A small image embedding model, trained from scratch: trained on simulated stained blood smears.
Rows from block 10, named by matrix and row number. Each number is 128 + 32 x the weight over the matrix's rms, rounded and kept within 0 to 255. All counts start at 0.
# pw: pointwise conv (model.blocks.10.pw.weight, 384x384x1x1), inputs 256-319
pw.9 [148 121 119 125 159 137 121 131 129 129 147 136 142 125 146 159 122 123 142 146 138 127 191 135 137 145 156 127 136 203 146 116 126 144 131 153 113 143 135 141 131 120 117 110 113 148 130 140 155 108 141 134 142 133 106 133 124 103 127 143 108 142 137 144]
pw.10 [140 124 109 117 116 140 114 111 102 107 132 154 126 110 141 140 136 130 153 153 151 142 136 140 128  89 137 141  92 117 155 130 144 155 150 123  66 143 151 143 150 145 143 130 126 132 153 152 159 110 141 146 144 145 109 137 137 127 140 109 144 143 148 141]
pw.11 [149  64  82 138 112  99 140 145 123 124  92 125 149 109 146 164 102 193 121 123 108 141 112 114 137  88 162 108 129 184 159 179 124 130 140 128 128 119 148 149 139 158 186 159 188 125 174 139  94 161 163 130 143 132 142 133 144 166 145  71 190 134 129 141]
pw.12 [134 134 129 147 121 126 113 120 129 160 130 150 142 120 128 117 118 101 152 154 150 141 101 132 133  91 128 145 135 111 139 127 152 118 133 127 104 157 147 149 127 121 139 153 136 162 150 153 154 130 146 157 153 125 115 115 133 149 120 148 136 155 171 140]
pw.13 [143 148 153 155  71 126 184 132 126 165 194 136 175 155 143 146 148 129 150 151 136 163 173 146 156  38 148 167  84  96 139 108 153 146 162 150 142 143 158 131 156 184 132 200 150 179 150 166 156 137 150 160 159 169 134 159 147 172 161 131 152 153 148 160]
pw.14 [130 100 114 125 130 124 112 110 111 111 123 147 145 117 134 134 123 107 142 138 141 115 114 126 132 133 144 111 124 135 143 138 146 145 131 117 109 123 144 130 135 147 155 139 136 129 138 140 122 145 138 145 142 134 139 133 145 138 136 113 157 150 151 126]
pw.15 [ 37  95  84  73 110   1 100  72 168  83  83  28  80 103   8  15  40  62   5   7  17  83 148  21  12 142  54  97 102  97  27  65  20   3  28   0 255  40  30   8  30  43  85 128  77  26  19  29  19 104   2  27  22  20  97   9  13  92  15  47  88  62  27  10]
pw.16 [121 100 114 154 140 135 123  93 146 141 146 149 149 116 152 147 149 156 126 130 130 154 141 150 168 104 142 147  92 127 156 163 153 119 142 128  89 117 147 149 141 129 157 165 137 163 148 166 157 122 151 156 181 159 109 138 155 119 150 103 209 133 123 141]
pw.17 [138  62 108  99 103  69 126 169 130 135  99  92  88 114 126 124 114 163 122 123 121 108  79 121 109 136 114  87 110 179 125 172 146 118 112  95 104 109 148 123 128 177 150 109 170 129 128 125  88 173 128 136 104 132 173 128  97 162  95  62 189 123 116 107]
pw.18 [147 130 118 123 157 141 143 133 118 140 137 149 127 131 146 162 143 122 145 157 141 129 166 142 141 133 153 143 131 188 150 120 139 153 134 137 117 145 135 141 128 137 133 117 132 138 134 138 143 120 151 134 131 138 109 140 140 107 135 132 115 143 137 137]
pw.19 [132 112 126 141 119 121 112  98  90 153 127 138 124  95 147 136 125 107 152 156 149 122 141 147 152 108 126 120 131 116 134 119 131 113 153 123  94 134 133 129 149 133 111 126 128 134 144 123 135 125 146 143 122 147 135 111 120 130 114 115 134 114 133 113]
pw.20 [141 104 116 121 132 121 114 126 103 108 142 144 148 100 120 118 127 101 143 143 139 126 113 131 123 150 133 102 123 150 125 121 157 167 146 126 109 135 159 156 136 153 131 156 130 124 148 130 128 149 139 150 128 124 145 139 134 134 122 119 149 133 153 121]
pw.21 [131 116 108 132 174 139  93  82 106 109 116 129 126 138 162 150 164 126 140 134 143 137 153 130 146 121 145 118 140 123 163 132 145 155 143 128 103 101 141 149 135 144 146 136 143 126 154 142 148 131 149 130 139 142 131 126 136 128 117 107 144 122 127 135]
pw.22 [175 130 128 142 122 163 162 133 135 138 169 132 160 144 138 135 144 162 134 126 126 131 143 129 153  99 127 161 160 130 135 171 117 131 149 145 139 126 125 142 166 151 197 131 187 143 158 154 106 163 131 124 147 165 155 147 148 152 153 107 174 148 126 145]
pw.23 [137 102 107 135 103 124  90 128 139 126 126 121 123  90 139 129 142 113 148 153 159 121 118 140 140 136 100 112 148 140 131 153 144 139 136 129 102 122 161 156 147 166 145 123 143 152 142 146 131 187 146 147 140 146 151 140 124 173 106 103 201 153 138 140]
pw.24 [152 134 118 125 139 155 129 121 103 112 142 165 132 144 149 168 149 128 155 152 143 134 168 139 157 109 159 127 156 161 164 131 134 149 128 105 111 137 134 139 133 130 134  92 141 124 150 153 140 125 134 139 138 149 114 147 143 139 132 127 134 147 143 160]
pw.25 [150 125 137 129 144 154 117 121 106 137 140 142 131 130 160 170 129 126 161 167 159 127 167 144 152 132 174 141 133 186 158 123 144 154 139 124 108 141 134 141 151 125 123 119 124 135 143 147 152 113 157 150 142 148 105 142 156 116 142 126 123 139 146 158]
pw.26 [145 157 116 120 139 154 123 112  97 111 133 158 109 129 158 182 153 113 156 162 145 125 167 160 154 121 164 133 138 172 171 117 141 159 144 139 120 154 141 148 137 133 138 112 132 133 132 149 154 137 160 144 147 156 119 148 147 129 150 158 131 154 142 141]
pw.27 [161 120  98 120 128 155  89  85  71  88 125 155 131 100 149 162 136  80 165 155 156  97 159 155 159 101 191 153 127  85 144 133 144 161 154 149 123 173 157 142 153 157 145 176 150 130 149 154 154 152 173 150 158 147 144 149 157 140 172 130 126 153 151 157]
pw.28 [126  96 119 147 130 140 137  94 114 119 133 139 144  97 152 162 109 129 135 142 138 123 147 124 160 116 121 125  84 123 151 119 161 135 143 115  86 136 137 135 135 114 123 120 126 120 139 149 144 100 144 170 161 159  98 135 143 127 131 120 140 131 140 147]
pw.29 [130 125 135 110 139 114 128 147 118 138 119 148 117 127 132 112 122 124 156 151 149 115 121 131 113 129 113 112 106 157 118 129 151 150 122 124  86 135 149 153 162 112 115 134 117 121 157 129 126 134 132 148 105 117 136 158 128 122 125 115 139 120 157 111]
pw.30 [151 133 130 142 115 146 133 108 112 126 135 155 150 137 152 151 149 132 171 142 132 138 104 129 145  96 160 147 139 119 124 130 130 144 148 139 106 160 143 140 142 140 154 114 147 154 149 151 134 137 142 147 145 151 131 155 141 132 152 151 120 151 158 155]
pw.31 [143 139 107 114 134 150 130 134 115 127 131 163 143 133 151 150 144 114 149 146 146 139 141 143 135  92 145 143 149 154 152 126 129 151 125 114 106 133 129 135 124 145 146 101 151 147 134 144 148 130 149 121 133 132 115 135 144 134 134 114 136 153 151 157]
pw.32 [157 118 122 144 138 132 131 118 117 135 151 137 141 137 124 142 128 143 151 155 143 126 134 141 143 110 125 130  97 129 139 112 161 153 150 114  84 129 148 154 135 113 106 126 106 125 129 147 144 120 148 175 142 150 107 147 136 129 122 112 133 146 151 127]
pw.33 [127 101  66 123 139 141  82  71  99 100 106 127 104 104 140 158 111  81 152 157 146 100 148 134 154  80 154 108 124 125 138  77 131 120 153 129 107 117 146 134 132 126  97 104 125 106 129 147 157 100 143 130 158 147 107 137 143 100 134 120  96 129 127 122]
pw.34 [ 47 131  99  78 119  18 123 160 216 108  66  16  55 154  19   5  64 103   0   0   6  86 153   0   0 215  64  87 162 125  11 119  11  32  10  33 255  23  19   9   8  60 126 162  83  57  19  13  19 140   1  17  19  10 155   7  47 106  48  37 102  40  31  14]
pw.35 [133 111 114 121 121 122 118 130 109 129 137 132 144  94 129 130 148 124 147 146 136  93 112 141 128 109 126 123 125 134 129 139 149 146 126 121  93 132 141 145 135 168 127 150 131 134 133 137 128 131 141 133 120 131 119 142 142 132 121 108 154 138 140 127]
pw.36 [136 155 126 151 114 138 159 130 136 165 168 123 167 148 131 135 137 118 135 137 138 140 135 122 146 105 137 170  99 118 138 108 138 130 126 139 111 116 142 127 129 123 126 129 120 124 123 136 153 135 142 149 154 140 123 152 132 125 131 150 116 136 136 134]
pw.37 [140 124 141 137 152 147 134 138 121 136 155 151 131 138 151 166 130 116 155 156 144 136 152 157 147 122 157 137 139 197 155 127 140 153 142 153 101 154 136 155 137 125 112 108 115 151 140 150 149 106 154 146 140 152  99 138 136 111 138 147 108 134 143 144]
pw.38 [110 106 102  82 139 138 118 141 105 103  92 150 117 102 131 120 103  82 138 130 130  87 160 116 126  89 113 101 140 119 119 100 125 123 117  93 128 107 103 133 125 139 109 107 121 132 129 129 130 133 129 105 124 128 122 136 116 131 100  81  98 121 139 133]
pw.39 [147 133 127 131 178 141 127 130 134 123 123 129 132 150 146 155 134 123 137 143 137 125 190 143 136 145 154 141 133 196 148 129 139 144 131 148 101 147 139 150 127 135 128 116 135 148 142 125 155 125 139 133 130 142 119 131 135 113 131 142 124 140 133 138]
pw.40 [156 102 112 129 143 157 136  66  77 113 139 140 142  95 178 174 107 151 163 153 141 147 150 129 169 105 155 148 120 128 160 134 136 162 161 168 120 129 133 196 167 118 133 166 147 131 166 162 133 122 170 141 150 160 130 146 160 140 166 114 132 128 143 146]
pw.41 [124 100 133 151 142 123 105 138 138 124 123 135 125 108 126 142 146 114 134 149 144 113 141 148 126  95 112 115  96 113 137 132 158 138 130 108  91 153 154 141 121 122 119  87 120 130 112 137 163 127 138 156 155 149 120 146 114 134 106 128 151 156 153 139]
pw.42 [121 104 126 143 109 126 112  99 121 132 102 117 109  96 127 153 160 110 120 145 142 109  99 143 154 111 138 126 115 105 145 141 155 111 149 118  92 119 151 143 145 126 127 137 144 138 134 135 142 138 138 155 140 147 135 118 114 140 119 115 142 124 112 108]
pw.43 [142 111  97 151 140 198 137  68 109  87 165 139 141 130 196 166 155 173 136 146 133 161 136 135 202  86 175 165 113  86 176 135 135 128 166 162  66 132 122 127 176 121 164 188 163 152 203 206 175  87 198 140 188 208  90 135 167  93 166 129 124 121 141 170]
pw.44 [135 118 104 150 171 136 127  58 103 106 135 123 137 107 140 131 127 122 134 141 141 119 134 142 145 101 123 104 113 119 139 121 152 154 151 138 102 129 134 141 143 129 117 153 129 131 157 134 134  93 176 141 132 142  93 157 152 121 130 114  95 126 148 129]
pw.45 [129  90 120 160 124 123 100 111 120 157 124 147 123  97 140 132 129 110 143 148 135 115 112 134 135 116 124 125 122 125 135 137 139 107 138 113  92 130 126 137 143 129 130 141 126 164 142 118 131 129 152 138 126 134 149 111 122 132 115 104 151 125 129 119]
pw.46 [117 118  88 117 123 152 103  93  89  77 111 144  95  99 138 153 130 121 161 150 163 105 120 137 163  64 159 114 118 105 141 134 148 158 146 136  96 127 144 149 153 138 142 126 117 126 154 155 140 147 148 153 135 152 143 139 140 134 143 116 129 143 161 138]
pw.47 [118 108 105 136 101 136 106 115 114 146 104 153  84 108 131 135 165  82 153 165 156 123 118 148 148 132 131 113 141 143 132 157 158 153 150 128 118 143 164 142 160 159 130 140 141 161 147 135 131 173 147 155 151 147 133 149 101 177 131 118 165 146 170 138]
pw.48 [143 114 123 137 138 157 131 114 114 118 129 133 133 105 163 158 124 134 153 159 159 136 100 145 166  95 166 123 137 114 163 172 160 146 154 149  95 131 137 168 158 128 126 180 155 152 165 142 131 119 167 167 143 156 125 141 138 140 155 132 152 121 135 132]
pw.49 [143 165 135 168  89  97 162 141 150 127 134 129 143 135 148 121 111 139 118 114 100 172 203 110 127  60  97 138 134 125 123 146 121 127 130 103 125 129 121 124 118 108 150 135 133 104 128 138 109 117 132 134 169 122 112 150 112 115 138 138 127 116 128 159]
pw.50 [125 104 112 142 143 129 124 107 139 162 135 141 139 109 144 119 144 110 148 147 139 122 144 144 137  95 136 145 110 121 144 122 138 121 164 118  67 136 147 138 146 120 128 138 119 156 134 154 143 140 142 155 148 144 113 126 125 118 114 118 134 137 147 141]
pw.51 [145 122 155 121 121 123 106 129  94 137 162 193 127 103 120 121  94 158 147 118 127 144 148 121 129 121 128 140 167 155 115 171 127 138 150 151 127 127 124 129 144 126 152 120 137 129 140 140 113 151 158 131 134 142 144 163 153 152 142 150 181 148 145 141]
pw.52 [153 131 149 127 134 159 120 134 109 143 149 149 152 148 153 157 152 125 162 164 164 137 159 144 136 126 160 147 137 161 162 117 156 167 146 114 114 144 151 156 152 155 127 118 126 150 163 157 164 125 167 146 146 149 125 136 157 131 110 119 141 134 162 151]
pw.53 [135 129 138 132 114 177 126  95  80 135 128 169 122  91 149 161 116 138 172 168 176 128  96 165 184  85 156 110 156 138 161 129 156 176 182 148 112 149 161 162 172 129 141 127 133 120 169 150 142 159 177 161 145 169 146 149 151 151 146 108 158 150 174 148]
pw.54 [110 106 140 139  88 118 161 136 140 139 103 100 125 137 116 119 132 150 114 125 130 142 185 119 132 145 103 100  73 204 125 134 143 124 139 142 117 114 133 134 119 177 154 141 157 148 117 121 109 147 153 146 139 137 149 111 111 158 107 109 169 127 127 114]
pw.55 [126 121 140 131 118 133 124 146  96 135 115 137 155 118 136 147 131  98 141 143 123 147 112 141 133 116 163 117 115 108 143 137 153 139 132 121 104 168 142 113 120 120 153 105 141 128 112 142 156 146 125 141 144 128 132 139 138 135 125 153 154 150 167 136]
pw.56 [155 150 104 140 141 176 150 108 102 121 159 147 164 115 147 165 136 143 180 163 160 136 115 157 185 109 171 140  90  97 168  88 144 159 176 153 102 140 123 158 180 121 108 159 116 135 167 147 130  88 171 147 150 166  85 155 171 123 167 104 135 131 155 138]
pw.57 [116  92  86  92 134 131  89 114 120  82  74 127  96 100 133 135 111 119 123 132 120  85 160 111 132 109 127 126 161 123 128 107 109 128 125 124 128 132 116 139 109 114 130  96 140 108 123 131  97 131 137 100 121 117 116 117 113 122 121 101 116 118 110 129]
pw.58 [167 106 131 155 143 153 175 103 122 147 155 171 162 132 144 123 131 108 149 128 125 155 138  99 126  98 139 159 134  88 137 146 149 138 126 125 101 155 128 121 129 149 132 129 140 154 138 143 133 126 141 133 156 123  99 154 163 140 151 176 140 162 162 156]